A small multi-label image tagger, trained from scratch: norm layernorm, widths [48, 96, 192].
Rows from expert 0 of block 12, named by matrix and row number. Rows with one number belong to one neuron. Each number is 50 + 12 x the weight over its row's rms, rounded and kept within 0 to 99. All counts start at 0. After the name is the row's rms in percent of the matrix's.
# up: expert up (model.blocks.12.mlp.up, 8x96x192), inputs 0-95
# down: expert down (model.blocks.12.mlp.down, 8x192x96, transposed), outputs 0-95
up.51 101:52 46 56 56 65 48 49 62 17 65 54 35 51 63 52 43 49 38 55 46 59 78 69 38 60 57 42 64 44 58 73 52 53 29 55 58 54 56 49 47 37 47 49 46 60 21 44 57 15 57 46 60 70 63 28 47 41 49 57 63 50 42 49 58 22 63 76 46 45 74 53 47 46 62 38 58 49 57 41 32 43 69 39 33 63 35 52 54 70 43 50 72 49 57 41 51
down.51 102:39 40 56 46 43 47 59 13 54 36 56 58 46 42 64 62 62 48 49 65 48 39 43 60 39 37 43 63 60 48 42 49 47 44 43 57 46 40 47 56 55 32 65 56 77 69 70 61 75 73 69 35 50 59 58 32 53 45 45 42 42 68 38 27 62 33 43 48 81 55 50 46 39 50 51 52 38 44 48 44 32 35 58 69 44 55 55 54 55 65 62 54 57 52 55 32
up.52 107:37 51 68 59 60 44 69 53 45 37 54 61 33 49 50 67 29 63 20 50 50 77 39 33 46 53 18 59 64 49 51 64 29 31 47 56 53 51 43 53 45 17 19 64 62 56 45 57 41 39 44 69 72 55 48 49 51 47 63 48 61 52 36 53 44 62 40 59 41 48 50 38 48 48 51 69 46 71 69 51 66 57 49 58 60 56 41 37 38 40 45 41 49 56 45 41
down.52 110:35 62 52 34 51 52 49 71 43 36 43 57 48 52 76 36 44 59 54 41 48 51 36 55 31 51 71 73 53 45 46 37 66 54 37 50 33 55 79 54 45 52 59 40 41 46 41 49 56 45 54 53 57 65 47 57 59 46 50 28 32 52 64 39 38 60 49 45 67 35 32 47 40 53 57 57 67 71 52 57 52 33 57 56 31 52 48 63 43 51 68 50 25 42 48 43
up.53 101:61 42 60 66 42 76 30 44 50 59 52 54 50 52 56 51 52 49 49 24 46 41 46 59 67 68 70 33 44 35 51 48 48 54 38 46 67 28 53 65 33 22 74 26 40 63 41 43 50 53 29 47 54 42 53 28 58 64 64 56 60 48 53 48 55 63 36 79 39 47 73 46 63 57 40 59 73 44 55 54 27 59 25 64 55 36 48 69 75 55 52 52 61 41 74 52
down.53 099:48 50 56 67 55 37 50 41 53 57 62 35 44 46 50 44 48 30 53 29 44 46 42 61 62 48 57 62 29 42 62 55 51 56 46 68 41 81 37 46 78 66 33 60 46 40 50 54 56 56 56 46 61 60 51 53 40 50 57 62 55 45 64 54 24 41 62 11 43 46 37 67 57 58 38 38 42 59 42 50 67 63 56 58 49 27 63 48 47 51 36 49 52 53 41 56
up.54 095:49 47 49 55 74 50 51 37 63 39 47 24 40 44 68 30 58 48 40 62 41 60 58 62 39 45 50 41 63 53 53 59 28 52 42 40 47 48 41 47 31 43 57 36 52 41 47 43 65 36 71 54 64 49 57 53 60 59 58 59 26 44 55 59 51 64 54 67 51 54 61 65 43 54 52 46 59 40 51 63 47 37 54 38 35 14 54 58 53 32 36 53 67 78 37 46
down.54 096:37 25 32 61 64 62 58 42 35 52 40 61 59 42 51 34 44 45 56 46 58 24 51 63 46 43 47 44 56 48 56 49 53 60 52 68 57 55 44 34 46 48 47 56 55 43 47 59 47 56 62 36 52 55 24 59 56 44 57 47 75 56 62 70 72 29 66 72 38 55 57 58 45 35 43 31 24 75 58 54 44 45 36 53 66 54 70 53 54 47 29 40 44 58 50 69
up.55 103:60 72 47 48 47 42 40 51 39 49 42 60 41 63 56 49 47 77 49 55 57 38 52 57 45 63 43 52 48 51 53 59 63 40 55 48 46 41 49 43 48 44 58 63 40 47 57 48 53 43 51 37 45 53 35 50 48 41 44 49 69 59 39 55 47 54 54 38 56 55 72 59 55 43 42 42 67 58 55 35 46 37 68 35 41 40 28 70 62 69 55 11 36 68 72 57
down.55 101:35 47 51 59 31 41 56 72 69 72 38 20 49 44 44 38 43 43 85 44 36 48 47 58 26 49 43 49 67 41 40 39 80 53 56 62 71 55 55 38 63 38 34 45 55 59 45 49 55 56 43 46 49 31 63 58 58 36 43 35 56 45 54 60 39 64 51 58 40 42 53 39 37 65 72 65 54 57 48 44 54 31 41 58 51 58 52 40 54 51 64 49 64 55 49 42
up.56 091:51 37 30 75 48 51 48 45 59 41 41 37 50 25 51 54 60 52 71 41 59 66 41 36 51 57 67 40 57 46 60 52 47 46 56 71 34 65 46 60 59 49 38 51 44 32 61 43 55 48 58 31 29 33 65 46 44 43 41 67 43 27 52 58 48 52 33 42 44 49 43 58 67 51 48 48 50 71 53 43 45 49 54 52 46 39 58 32 48 62 39 61 36 07 47 51
down.56 091:33 57 48 65 64 57 53 46 66 53 66 61 48 46 30 35 59 72 42 68 35 51 57 66 45 25 48 69 44 33 44 45 59 29 46 43 62 35 73 30 50 69 62 56 33 59 63 53 38 49 48 74 41 63 45 41 70 68 70 57 43 43 59 48 47 50 40 66 37 57 74 57 30 63 40 57 46 44 43 42 54 70 56 55 45 46 49 44 54 39 60 39 48 54 43 40
up.57 094:44 54 41 58 57 67 48 45 44 26 45 47 43 50 64 48 58 51 42 82 56 41 60 42 48 46 35 81 47 65 46 28 67 50 46 72 44 47 46 45 43 43 48 53 66 57 46 33 55 56 27 52 47 63 36 70 36 47 41 23 85 45 66 44 62 59 56 45 68 68 63 50 60 55 52 65 51 56 52 35 40 64 61 42 48 42 52 53 49 30 62 30 39 44 48 42
down.57 096:59 51 46 62 42 43 39 25 47 27 72 38 45 54 23 58 27 70 22 25 56 73 58 56 57 67 61 90 49 39 82 45 39 58 61 63 49 29 41 52 69 53 43 40 67 56 37 59 31 55 70 54 53 37 64 38 73 49 55 48 59 50 40 65 43 48 51 58 54 42 68 61 61 46 58 39 17 41 47 44 50 53 48 39 47 57 59 37 56 59 58 55 41 74 60 49
up.58 092:50 43 52 42 37 47 54 53 32 33 44 47 55 17 76 58 57 49 46 53 68 41 58 39 50 55 30 33 45 51 49 29 54 45 51 49 60 56 47 45 49 22 34 65 59 44 41 58 71 46 61 45 52 68 26 45 78 56 44 34 51 76 47 43 66 59 42 57 18 69 47 28 54 67 62 69 53 28 54 36 70 39 44 64 58 55 51 46 38 51 49 36 47 37 50 61
down.58 095:48 42 34 50 59 43 43 82 40 42 56 60 40 71 53 44 69 40 36 36 58 39 32 60 50 65 64 37 51 45 42 43 61 47 71 66 40 46 75 62 60 30 32 40 53 39 81 48 45 73 45 67 38 51 81 56 39 51 58 72 33 47 67 73 63 38 66 49 53 60 68 46 60 49 37 51 60 75 43 53 46 38 64 49 44 33 67 43 39 54 51 61 44 53 56 51
up.59 097:54 53 34 78 56 47 30 32 49 41 53 65 69 39 52 46 40 44 38 66 66 59 38 35 54 39 57 70 58 39 39 61 46 36 55 40 51 62 55 43 66 23 53 73 49 45 53 64 44 61 36 45 47 58 30 46 62 41 45 64 78 30 54 43 42 55 45 49 50 47 35 60 54 40 73 30 62 51 68 69 29 56 66 48 51 55 49 41 36 31 48 36 52 47 58 49
down.59 103:40 42 66 20 39 34 42 63 48 30 34 37 44 66 48 52 41 31 66 31 30 46 51 30 41 68 41 48 49 57 51 54 31 47 53 56 32 49 50 53 53 53 50 31 67 57 59 40 67 36 36 42 59 45 57 58 62 82 62 34 47 36 53 55 33 53 49 47 52 46 26 48 57 52 27 55 60 57 54 46 56 39 46 62 53 48 60 52 47 47 51 46 49 60 37 56
up.60 092:37 39 43 38 57 28 68 58 51 44 43 49 48 47 48 65 27 64 46 43 37 45 53 58 55 31 50 46 45 46 70 56 50 60 57 38 48 69 56 44 45 59 73 44 47 63 43 48 57 26 48 39 31 33 67 66 50 52 67 56 67 36 39 69 64 59 54 55 52 38 32 43 57 30 29 69 67 39 51 52 58 33 57 81 51 39 43 53 53 65 38 52 50 57 46 60
down.60 096:45 59 61 67 71 53 32 61 33 59 43 38 68 58 66 47 52 71 49 51 63 55 47 46 61 53 55 39 54 65 53 41 36 55 34 65 38 41 56 62 55 75 69 56 45 44 73 50 64 35 58 46 50 41 40 42 57 40 57 58 23 59 25 30 61 27 42 41 42 66 50 30 70 55 54 56 41 48 49 34 46 49 54 34 48 52 49 64 56 56 52 45 28 60 59 43
up.61 101:57 44 54 33 54 59 31 41 71 54 42 54 48 49 61 59 58 50 30 37 57 33 48 25 42 36 52 52 60 61 39 48 63 33 68 29 60 41 72 59 44 57 53 39 57 64 52 34 38 41 63 37 48 36 63 39 51 78 59 43 40 48 44 54 50 31 45 56 82 40 48 56 46 69 40 57 48 41 55 49 57 47 33 53 44 48 40 64 53 78 41 53 54 58 57 59
down.61 102:53 58 49 58 57 52 57 59 51 49 57 31 54 38 55 47 56 62 59 64 48 47 58 59 55 51 51 49 36 20 44 56 50 70 61 29 38 67 37 29 28 54 45 59 42 29 48 62 46 46 49 54 28 89 39 62 54 48 48 52 55 31 45 74 45 58 46 38 30 68 44 45 28 39 56 49 50 41 51 60 45 62 58 76 50 71 72 42 70 45 34 45 62 48 34 53
up.62 083:55 16 33 37 61 61 55 58 48 31 54 60 60 31 59 71 22 28 32 47 58 44 44 36 53 63 36 39 42 17 42 68 43 27 56 60 37 48 50 34 36 62 39 58 38 40 52 57 52 42 52 51 50 57 61 49 65 54 35 67 41 67 53 52 38 67 48 80 38 43 48 24 43 62 61 60 46 71 52 71 60 50 64 49 46 34 51 46 48 46 37 36 58 57 57 50
down.62 092:46 64 50 59 74 55 23 52 45 52 36 48 36 57 45 58 53 68 76 55 47 61 40 43 41 58 60 22 49 43 33 49 63 47 38 38 57 68 63 30 37 39 40 58 57 61 59 40 42 60 67 48 47 56 54 55 28 57 88 39 60 62 39 66 48 54 47 67 31 58 50 37 43 42 44 57 48 60 48 39 56 39 68 36 70 67 48 28 40 52 75 47 58 35 50 45
up.63 104:44 64 37 40 55 39 40 64 35 39 57 47 44 60 48 39 47 51 64 60 43 32 26 61 55 42 42 34 59 65 34 64 22 27 59 49 32 65 46 55 48 36 61 64 31 57 48 73 47 37 74 52 85 54 53 44 63 36 36 32 71 41 54 41 37 60 48 33 43 44 49 62 66 60 67 47 52 55 43 69 62 36 54 38 48 62 48 36 19 32 56 51 47 67 44 44
down.63 101:46 27 48 41 30 45 40 47 43 63 42 77 40 54 49 34 42 45 40 43 53 72 47 62 54 55 52 31 46 40 46 44 51 60 70 59 56 36 45 74 66 30 51 22 33 46 22 42 21 57 42 47 40 51 45 43 48 70 42 83 62 34 52 70 54 45 67 64 52 56 49 65 61 49 32 40 66 48 53 51 57 29 46 48 38 57 38 52 57 44 47 60 58 55 55 53
up.64 102:39 53 41 50 42 78 58 50 41 34 52 62 27 55 55 37 61 51 46 83 60 47 37 27 22 47 59 59 60 37 40 34 43 44 63 57 54 39 45 48 56 43 57 50 49 44 26 49 28 59 43 50 55 27 52 41 52 50 55 36 41 65 52 67 49 87 42 49 58 42 52 53 39 37 66 60 44 53 59 62 36 32 50 39 71 47 66 49 59 34 62 57 63 49 65 51
down.64 109:39 59 46 51 48 32 61 20 52 47 66 26 69 36 55 67 71 40 43 46 48 61 68 61 52 37 32 55 37 59 42 54 45 31 50 55 37 52 47 59 55 54 57 37 68 48 56 50 52 57 49 55 27 48 53 66 19 52 21 59 47 36 72 60 57 30 52 50 50 63 32 43 78 56 57 55 40 33 33 53 47 65 65 61 36 61 58 43 48 50 44 32 50 80 38 43
up.65 092:60 65 53 56 52 58 31 18 55 39 51 51 37 51 63 41 40 40 51 60 46 42 36 39 58 44 54 27 28 33 35 52 47 59 46 52 64 55 47 59 53 62 30 43 65 53 48 48 50 53 48 65 56 38 49 40 34 52 43 41 41 50 65 44 48 62 40 61 56 64 27 48 58 51 42 49 49 53 61 54 41 56 21 52 79 46 64 37 57 65 37 72 41 67 39 58
down.65 090:43 43 59 47 56 61 57 40 71 55 61 21 64 41 52 48 69 56 53 50 62 57 19 41 61 38 61 64 54 47 52 27 51 50 65 53 37 48 64 45 44 38 66 59 30 55 62 40 49 42 40 24 46 57 44 67 55 32 68 55 42 42 48 61 57 57 53 52 55 53 54 46 67 44 36 30 39 47 31 68 32 45 39 52 36 46 32 62 31 46 57 44 34 60 38 29
up.66 095:51 92 55 55 58 67 65 66 50 30 50 46 42 37 48 41 55 51 58 60 52 62 63 38 42 78 69 42 51 48 37 58 52 66 39 40 62 56 58 45 38 56 47 56 44 50 41 44 43 44 43 64 63 34 49 41 41 59 58 29 41 54 45 41 52 55 63 58 48 62 42 58 46 45 57 56 77 51 45 49 54 54 27 46 51 23 30 57 61 61 60 47 38 50 56 54
down.66 098:56 55 38 58 47 46 67 42 70 56 46 57 47 44 55 49 37 54 56 61 41 47 61 61 42 43 52 42 60 42 52 62 72 36 51 62 61 48 30 55 44 44 51 80 54 59 43 48 31 45 49 52 23 63 54 47 52 55 47 63 54 56 64 50 60 67 30 49 36 41 55 36 72 51 36 42 51 58 46 62 63 45 65 53 40 53 43 48 57 56 50 54 63 26 47 46
up.67 107:62 55 49 54 64 49 68 61 42 60 47 47 53 36 57 54 55 36 66 69 58 44 67 44 50 43 45 36 47 49 58 53 69 36 51 32 63 42 53 27 68 57 52 50 55 57 49 57 30 51 69 44 29 54 70 44 81 54 47 40 44 50 45 31 69 45 40 43 56 59 61 72 44 69 39 46 58 29 41 40 58 19 55 55 46 40 51 47 32 53 43 42 46 55 60 55
down.67 106:42 63 50 55 48 45 40 71 48 66 46 58 69 61 58 52 32 65 40 63 54 60 46 29 43 67 54 48 66 54 40 41 50 58 62 64 60 28 32 54 38 36 56 50 85 30 52 38 55 45 56 47 52 41 27 55 49 51 69 58 55 61 60 46 55 72 47 64 44 45 47 04 49 57 45 69 25 60 27 56 39 53 47 44 66 46 61 56 43 51 34 43 24 42 38 35
up.68 090:44 54 41 50 60 42 41 48 53 51 44 50 66 32 32 45 49 54 50 79 33 43 66 51 43 27 69 29 48 51 57 50 55 51 55 42 51 51 34 50 52 63 56 51 53 34 65 51 51 54 58 56 23 52 45 37 51 41 49 43 29 69 82 45 76 34 42 81 52 66 24 35 45 37 51 34 60 44 45 31 53 31 35 63 39 49 57 38 60 25 47 45 49 25 38 54
down.68 095:68 64 60 65 45 56 59 52 30 47 42 51 47 54 67 72 46 59 28 60 51 59 56 45 64 52 54 49 66 44 37 77 44 51 56 57 29 51 24 59 36 56 41 62 53 50 34 44 50 31 49 43 71 60 46 51 58 48 48 58 36 49 61 63 53 41 32 64 56 53 25 44 44 60 63 42 54 64 63 70 66 89 38 45 50 39 29 40 42 67 63 50 38 40 54 67
up.69 104:38 51 67 58 52 35 44 54 23 66 66 63 72 50 69 56 65 56 69 52 58 50 54 61 52 48 59 33 37 51 55 34 62 67 50 44 54 65 28 68 55 42 61 55 52 38 65 64 45 61 44 51 56 45 54 42 63 59 69 65 29 39 80 35 40 36 45 50 38 33 53 52 45 31 75 61 20 24 47 43 59 66 51 51 65 45 52 40 57 61 31 39 46 59 55 62
down.69 117:47 74 49 55 46 60 56 24 60 40 55 50 35 36 35 38 40 55 32 55 45 58 39 57 34 36 33 56 77 51 41 61 38 57 54 62 50 55 31 45 45 28 30 38 43 65 46 48 41 39 67 60 60 55 65 54 60 44 47 36 55 65 42 83 61 47 54 55 39 37 39 52 82 56 48 53 55 75 42 71 38 63 41 46 33 45 23 48 30 46 84 57 47 54 46 45
up.70 110:48 51 58 35 48 34 55 50 50 64 51 62 53 39 65 33 62 39 60 57 47 55 48 55 41 48 32 53 68 44 50 33 35 52 32 63 48 63 73 50 47 58 57 55 56 39 50 56 46 59 77 52 43 58 29 53 47 34 49 63 57 47 40 57 54 58 58 41 47 65 42 62 52 62 39 47 50 40 61 66 28 38 50 46 60 37 56 34 65 42 55 47 69 62 60 50
down.70 108:39 37 47 51 40 54 55 39 37 29 42 43 48 45 50 69 44 34 51 32 57 56 55 55 42 52 46 69 39 67 53 59 77 46 57 47 50 66 42 59 65 47 47 71 50 31 50 37 52 81 54 49 66 38 71 71 56 49 47 53 62 64 58 70 73 42 48 43 60 55 61 46 66 61 55 30 50 51 44 41 49 73 43 54 49 62 42 70 55 42 38 51 48 36 46 57
up.71 090:34 42 50 56 52 53 46 44 46 53 56 38 51 35 57 46 51 39 47 36 60 55 32 50 47 59 55 26 45 45 48 68 54 69 65 47 47 58 47 49 51 32 50 53 54 55 56 69 64 76 64 56 55 39 73 56 57 45 50 64 53 30 52 77 86 53 43 47 62 36 30 50 55 44 53 39 58 79 65 60 60 29 50 47 53 38 63 47 73 68 47 46 40 17 48 60
down.71 094:56 66 53 54 45 50 57 73 29 52 38 67 47 54 26 52 45 74 57 50 64 51 75 43 54 43 67 77 36 56 39 48 41 45 53 43 50 51 47 39 45 57 48 64 64 57 59 42 19 35 45 37 41 67 32 45 40 60 59 33 41 62 65 41 54 43 62 50 30 59 55 47 51 48 40 43 35 15 40 42 68 73 62 59 52 35 48 55 35 46 45 42 46 49 49 59
up.72 099:56 36 41 47 51 60 56 57 52 60 79 59 51 42 45 43 46 48 44 36 44 51 51 52 46 19 57 43 34 44 54 63 37 69 56 67 49 53 50 66 46 36 48 55 55 46 52 47 52 48 26 53 59 57 31 43 28 48 71 51 48 47 63 51 46 50 38 36 34 47 51 63 78 53 66 59 68 73 34 58 72 57 55 57 54 46 64 57 44 55 48 36 53 62 47 60
down.72 094:27 40 41 63 37 62 55 57 42 42 58 40 46 45 34 28 50 42 45 42 24 43 55 66 56 44 55 56 43 52 50 27 42 38 32 47 55 36 67 50 55 55 58 42 32 75 46 31 32 27 56 44 73 28 60 55 60 64 66 61 59 40 62 25 46 63 63 34 51 46 46 65 40 48 29 40 51 38 51 56 55 53 38 48 44 56 60 65 58 32 28 71 77 41 41 64
up.73 102:65 48 48 47 87 61 67 54 24 46 37 66 63 41 63 58 56 53 39 66 64 60 20 47 48 30 60 33 46 48 54 35 34 59 59 55 42 53 67 37 48 35 30 34 39 42 52 59 40 35 39 53 53 61 70 50 60 30 47 39 56 60 56 63 44 36 60 59 58 62 69 54 53 47 43 54 58 53 79 47 32 46 45 29 49 48 40 71 64 58 60 45 39 43 36 51
down.73 097:22 75 68 59 49 67 53 78 56 43 72 31 62 47 42 49 46 54 67 42 57 25 65 52 44 48 39 38 35 60 60 59 55 40 50 49 86 42 43 69 43 42 70 64 43 49 55 55 48 55 78 55 49 47 41 39 52 44 69 53 59 61 32 58 62 38 46 73 46 32 33 50 49 48 39 42 31 54 41 49 64 46 45 64 38 72 45 36 43 43 60 61 37 51 50 53
up.74 100:58 58 58 48 38 52 56 60 43 57 38 38 50 57 44 43 53 44 47 50 65 38 75 64 36 76 60 46 49 36 27 38 64 50 53 59 73 45 63 33 48 63 62 48 37 61 43 55 60 38 68 38 53 46 39 45 42 50 58 69 36 42 48 58 65 20 46 53 80 75 46 49 54 59 46 67 47 52 55 40 32 41 66 41 73 30 53 49 55 47 45 30 45 34 47 66
down.74 101:55 81 58 57 49 37 39 43 81 63 58 27 55 48 71 71 56 67 70 46 57 46 25 48 43 60 38 59 37 50 57 41 34 62 51 57 46 55 48 35 49 42 43 72 56 44 42 31 70 71 63 57 37 41 42 51 56 58 38 65 56 64 52 55 40 58 54 52 44 49 49 41 46 25 59 51 52 52 51 37 55 70 50 50 52 58 52 49 55 63 54 49 57 58 53 31
up.75 102:33 63 29 66 53 56 58 28 53 32 56 47 37 46 71 55 57 31 50 59 52 41 47 40 63 58 45 42 36 27 40 48 45 42 59 40 56 57 36 45 46 77 56 69 43 53 58 47 51 52 72 61 23 62 71 75 79 65 43 65 55 56 62 48 53 39 39 52 61 47 55 68 47 48 30 45 37 50 60 44 26 63 57 36 64 60 59 47 55 32 38 31 49 36 81 53
down.75 099:50 36 60 29 56 44 42 57 71 64 35 58 46 36 33 49 52 49 61 25 70 56 66 61 43 34 41 54 37 43 53 54 47 64 47 50 46 68 54 58 67 58 53 55 45 80 43 50 61 42 36 62 47 43 23 48 20 37 63 50 55 41 40 72 48 54 41 49 39 60 51 33 51 57 55 49 56 47 40 46 52 30 47 53 20 45 79 48 56 59 27 57 42 60 54 71
up.76 087:62 50 60 40 74 58 53 29 58 39 20 49 69 41 39 35 37 33 44 59 77 44 40 51 64 59 65 54 49 63 38 63 52 77 47 86 31 27 40 39 52 46 59 42 54 50 61 52 54 72 55 37 47 52 44 41 50 57 37 38 62 32 45 36 58 62 68 49 52 43 73 68 59 65 61 54 45 48 52 51 45 48 51 37 59 60 46 62 42 44 66 35 51 41 65 50
down.76 086:44 55 54 26 29 53 65 59 61 45 77 34 61 56 43 71 54 47 63 38 32 69 57 44 52 75 31 41 52 32 73 56 49 69 29 34 46 42 44 75 65 58 59 68 56 38 61 43 44 59 40 62 41 51 52 50 35 36 46 47 51 38 59 57 30 42 46 46 56 58 36 50 48 42 37 54 36 49 49 36 55 47 45 75 51 64 54 33 48 49 44 37 30 84 48 52
up.77 095:31 52 39 52 31 55 56 60 33 49 52 43 44 71 27 62 22 55 47 38 43 61 82 52 50 40 60 63 37 62 57 45 55 30 59 41 38 49 51 54 61 79 48 61 55 39 42 52 48 54 34 44 55 30 44 67 67 43 66 41 41 44 46 59 71 22 52 53 53 57 39 51 34 36 43 55 58 52 40 11 50 44 45 39 51 48 45 62 35 49 54 38 34 25 42 54
down.77 097:60 62 64 37 57 47 48 67 56 50 38 48 52 43 92 50 60 48 39 66 44 34 16 37 39 53 52 40 57 47 34 50 40 48 72 45 44 33 39 37 54 44 57 56 55 54 41 64 48 48 39 59 70 47 40 62 53 37 26 50 55 49 34 65 41 45 53 46 60 52 54 24 49 59 80 24 47 29 68 47 55 50 52 48 45 53 59 65 67 71 46 57 59 44 53 40
up.78 107:46 46 44 43 38 50 75 36 38 45 60 68 60 61 49 60 38 44 60 61 49 15 48 41 32 80 36 60 53 38 52 50 33 35 38 48 50 57 53 62 34 65 47 54 52 50 40 53 49 49 52 50 74 35 44 64 29 54 50 49 87 34 46 74 47 64 43 41 44 53 67 38 45 61 46 40 45 28 44 45 42 63 56 41 44 61 49 50 38 30 30 43 61 56 53 36
down.78 104:41 58 40 36 48 54 45 53 60 66 46 29 25 31 46 55 46 41 43 33 51 65 70 66 43 31 48 43 51 48 56 46 56 54 68 59 42 46 52 37 50 29 47 25 67 38 55 30 63 46 41 32 47 51 60 53 53 35 38 47 47 66 66 74 56 59 43 43 47 55 32 52 38 52 57 41 60 42 55 52 62 56 56 55 61 57 43 64 44 45 81 57 34 33 68 59
up.79 101:29 58 59 55 39 43 31 55 54 51 46 49 44 36 78 68 47 47 54 49 37 33 41 52 46 51 48 36 37 44 41 44 44 59 50 45 39 54 17 30 45 49 62 71 39 58 70 40 36 56 68 49 41 58 49 65 54 53 50 62 39 80 65 35 57 34 37 62 79 31 76 54 51 45 64 38 69 41 40 69 44 47 53 42 46 52 55 57 38 62 35 59 43 55 48 29
down.79 105:58 34 47 70 38 54 43 70 34 51 54 62 44 55 44 45 65 64 26 43 55 60 61 69 77 72 49 57 37 62 18 56 47 44 44 50 38 50 61 45 56 32 33 21 39 56 48 53 66 45 29 43 45 55 46 49 47 41 58 53 57 42 35 40 46 51 42 40 23 63 50 53 45 47 38 54 57 64 47 41 55 53 41 58 51 49 47 53 51 37 54 60 65 52 60 66
up.80 088:51 42 52 66 51 39 59 60 51 34 46 58 46 75 45 66 49 38 42 46 62 50 74 42 64 56 53 60 47 33 64 33 52 54 59 66 47 63 44 53 34 56 37 45 44 55 56 42 46 68 51 69 71 65 58 41 65 52 59 61 48 26 59 53 81 53 80 45 58 72 50 46 44 32 44 48 35 44 56 46 39 43 66 42 54 59 48 64 39 53 54 51 54 50 71 34
down.80 087:50 30 52 39 48 48 56 46 48 57 32 47 65 55 50 45 41 30 72 55 62 55 41 43 58 37 57 22 54 58 59 68 27 52 55 53 35 44 41 36 56 45 62 42 64 60 39 60 63 43 49 58 42 60 47 49 30 46 49 65 31 46 33 48 49 38 39 56 86 55 50 65 62 58 68 41 64 59 35 24 45 62 53 58 62 47 61 59 40 58 37 30 60 47 60 55
up.81 093:49 35 64 29 50 46 48 52 31 63 57 77 45 58 63 31 47 59 55 63 45 55 34 59 53 50 51 66 54 68 46 66 41 40 44 45 45 70 59 63 41 60 54 66 40 51 44 49 47 51 42 29 46 49 52 38 41 45 49 47 36 54 63 37 62 58 38 48 64 49 56 45 53 66 48 51 45 56 37 37 55 29 65 50 43 44 62 56 49 28 41 67 31 43 30 31
down.81 101:63 48 47 55 44 49 55 35 47 19 55 42 63 50 57 64 59 47 48 44 63 56 47 56 44 54 25 46 48 62 64 42 71 39 68 50 45 57 58 40 52 69 44 53 61 40 50 44 30 28 51 54 46 37 41 61 59 43 00 44 55 73 73 50 46 40 62 71 50 57 32 33 35 41 50 49 63 64 52 61 49 81 41 30 43 35 33 40 53 64 27 42 64 50 40 47
up.82 111:51 48 34 45 41 45 52 39 46 25 45 42 57 70 29 27 42 54 48 33 40 50 40 31 64 67 44 40 45 54 57 48 57 44 55 61 62 47 62 52 69 63 42 59 54 44 41 30 37 76 40 59 53 51 55 52 50 41 35 61 38 58 44 27 88 28 65 63 45 74 54 30 48 61 51 41 60 69 40 54 58 37 40 43 61 50 51 48 48 48 48 40 52 41 46 39
down.82 115:48 55 52 44 72 52 66 44 17 42 52 54 30 58 63 30 60 50 52 47 71 46 46 51 55 44 64 52 51 26 30 57 19 45 37 51 40 60 64 55 28 33 68 29 28 52 51 73 59 57 39 65 37 30 48 41 39 60 51 43 55 32 47 49 44 58 38 51 54 34 50 59 53 41 50 28 41 55 64 45 32 36 52 47 31 57 57 61 58 56 51 58 39 46 62 62
up.83 113:73 47 52 50 41 46 62 46 50 46 56 22 45 42 54 61 65 28 46 48 50 67 53 38 39 69 59 35 30 79 38 51 50 43 57 20 25 69 59 65 81 52 57 79 41 57 61 53 50 51 52 57 61 56 53 58 73 56 55 53 29 65 72 53 56 51 50 56 27 54 59 53 56 54 48 53 49 74 35 44 73 44 54 52 60 44 80 45 48 34 46 48 52 72 34 46
down.83 101:45 23 26 61 60 55 47 65 42 58 37 73 45 77 43 41 31 26 55 42 34 49 40 57 25 49 40 59 61 40 42 64 59 55 51 58 35 52 43 57 57 32 54 43 51 73 58 58 52 36 43 43 50 53 48 39 54 48 57 64 73 31 54 61 60 60 55 55 61 67 56 66 56 49 55 32 55 62 77 36 43 58 43 19 50 54 44 76 53 46 56 67 44 66 43 45
up.84 107:44 60 68 55 75 57 51 43 28 39 42 36 43 55 53 65 50 49 42 43 57 48 33 47 47 37 53 39 48 40 46 29 44 42 44 56 65 58 54 53 54 57 42 33 37 50 43 63 55 44 31 38 36 28 44 48 43 64 50 52 36 55 34 67 37 48 53 61 32 55 46 40 53 32 58 64 42 43 68 29 57 39 60 34 53 37 62 70 66 52 54 26 36 27 58 48
down.84 108:51 31 33 55 47 51 48 36 41 45 56 39 34 41 50 38 51 60 43 56 42 58 59 47 26 47 68 54 30 50 55 32 69 38 36 73 50 59 73 84 56 46 54 64 62 41 50 38 59 56 70 62 79 62 56 22 52 40 65 42 54 49 53 50 44 55 52 32 53 37 56 66 66 68 59 46 33 59 69 48 43 42 59 52 50 69 39 40 36 60 60 62 41 55 55 51
up.85 100:60 58 59 54 48 60 69 50 34 56 58 48 35 45 61 50 47 50 52 23 52 22 48 52 45 44 71 66 48 43 07 51 67 74 58 44 45 64 53 63 50 38 49 54 67 61 41 38 46 44 49 64 65 35 56 59 70 44 76 29 46 29 53 62 43 36 47 41 48 50 63 36 62 35 40 66 56 39 63 53 42 36 59 38 36 33 45 57 44 33 55 43 66 46 59 55
down.85 112:34 38 60 70 61 63 43 65 73 53 58 51 42 42 38 47 34 50 38 67 55 39 26 41 33 50 25 35 41 39 46 46 33 25 68 35 40 47 39 29 43 43 28 36 43 40 63 49 31 45 39 35 50 60 34 73 47 55 30 55 44 49 50 25 56 49 49 58 48 62 49 49 18 62 55 29 46 50 65 42 63 63 53 48 83 53 52 60 63 62 31 52 37 45 56 62
up.86 094:62 55 56 71 62 68 46 67 48 41 54 46 54 48 61 59 57 61 48 77 65 45 55 29 73 43 54 60 62 50 61 39 52 67 60 24 40 65 66 47 63 67 31 63 34 55 36 62 50 41 46 40 60 50 56 46 53 61 21 47 66 38 49 70 69 52 49 47 46 54 24 36 24 64 53 53 17 52 35 41 30 45 34 48 56 49 48 55 60 67 54 73 56 46 26 51
down.86 101:32 30 54 39 41 40 42 64 55 51 58 55 40 62 60 38 68 59 30 41 58 58 53 62 53 60 46 54 21 62 61 56 37 48 40 72 43 43 49 40 58 54 75 70 61 54 63 53 54 46 40 47 57 38 45 29 29 55 83 54 48 34 49 48 61 64 51 42 40 24 54 67 67 38 43 60 59 39 62 58 52 59 66 72 48 54 36 49 49 42 29 45 47 49 56 55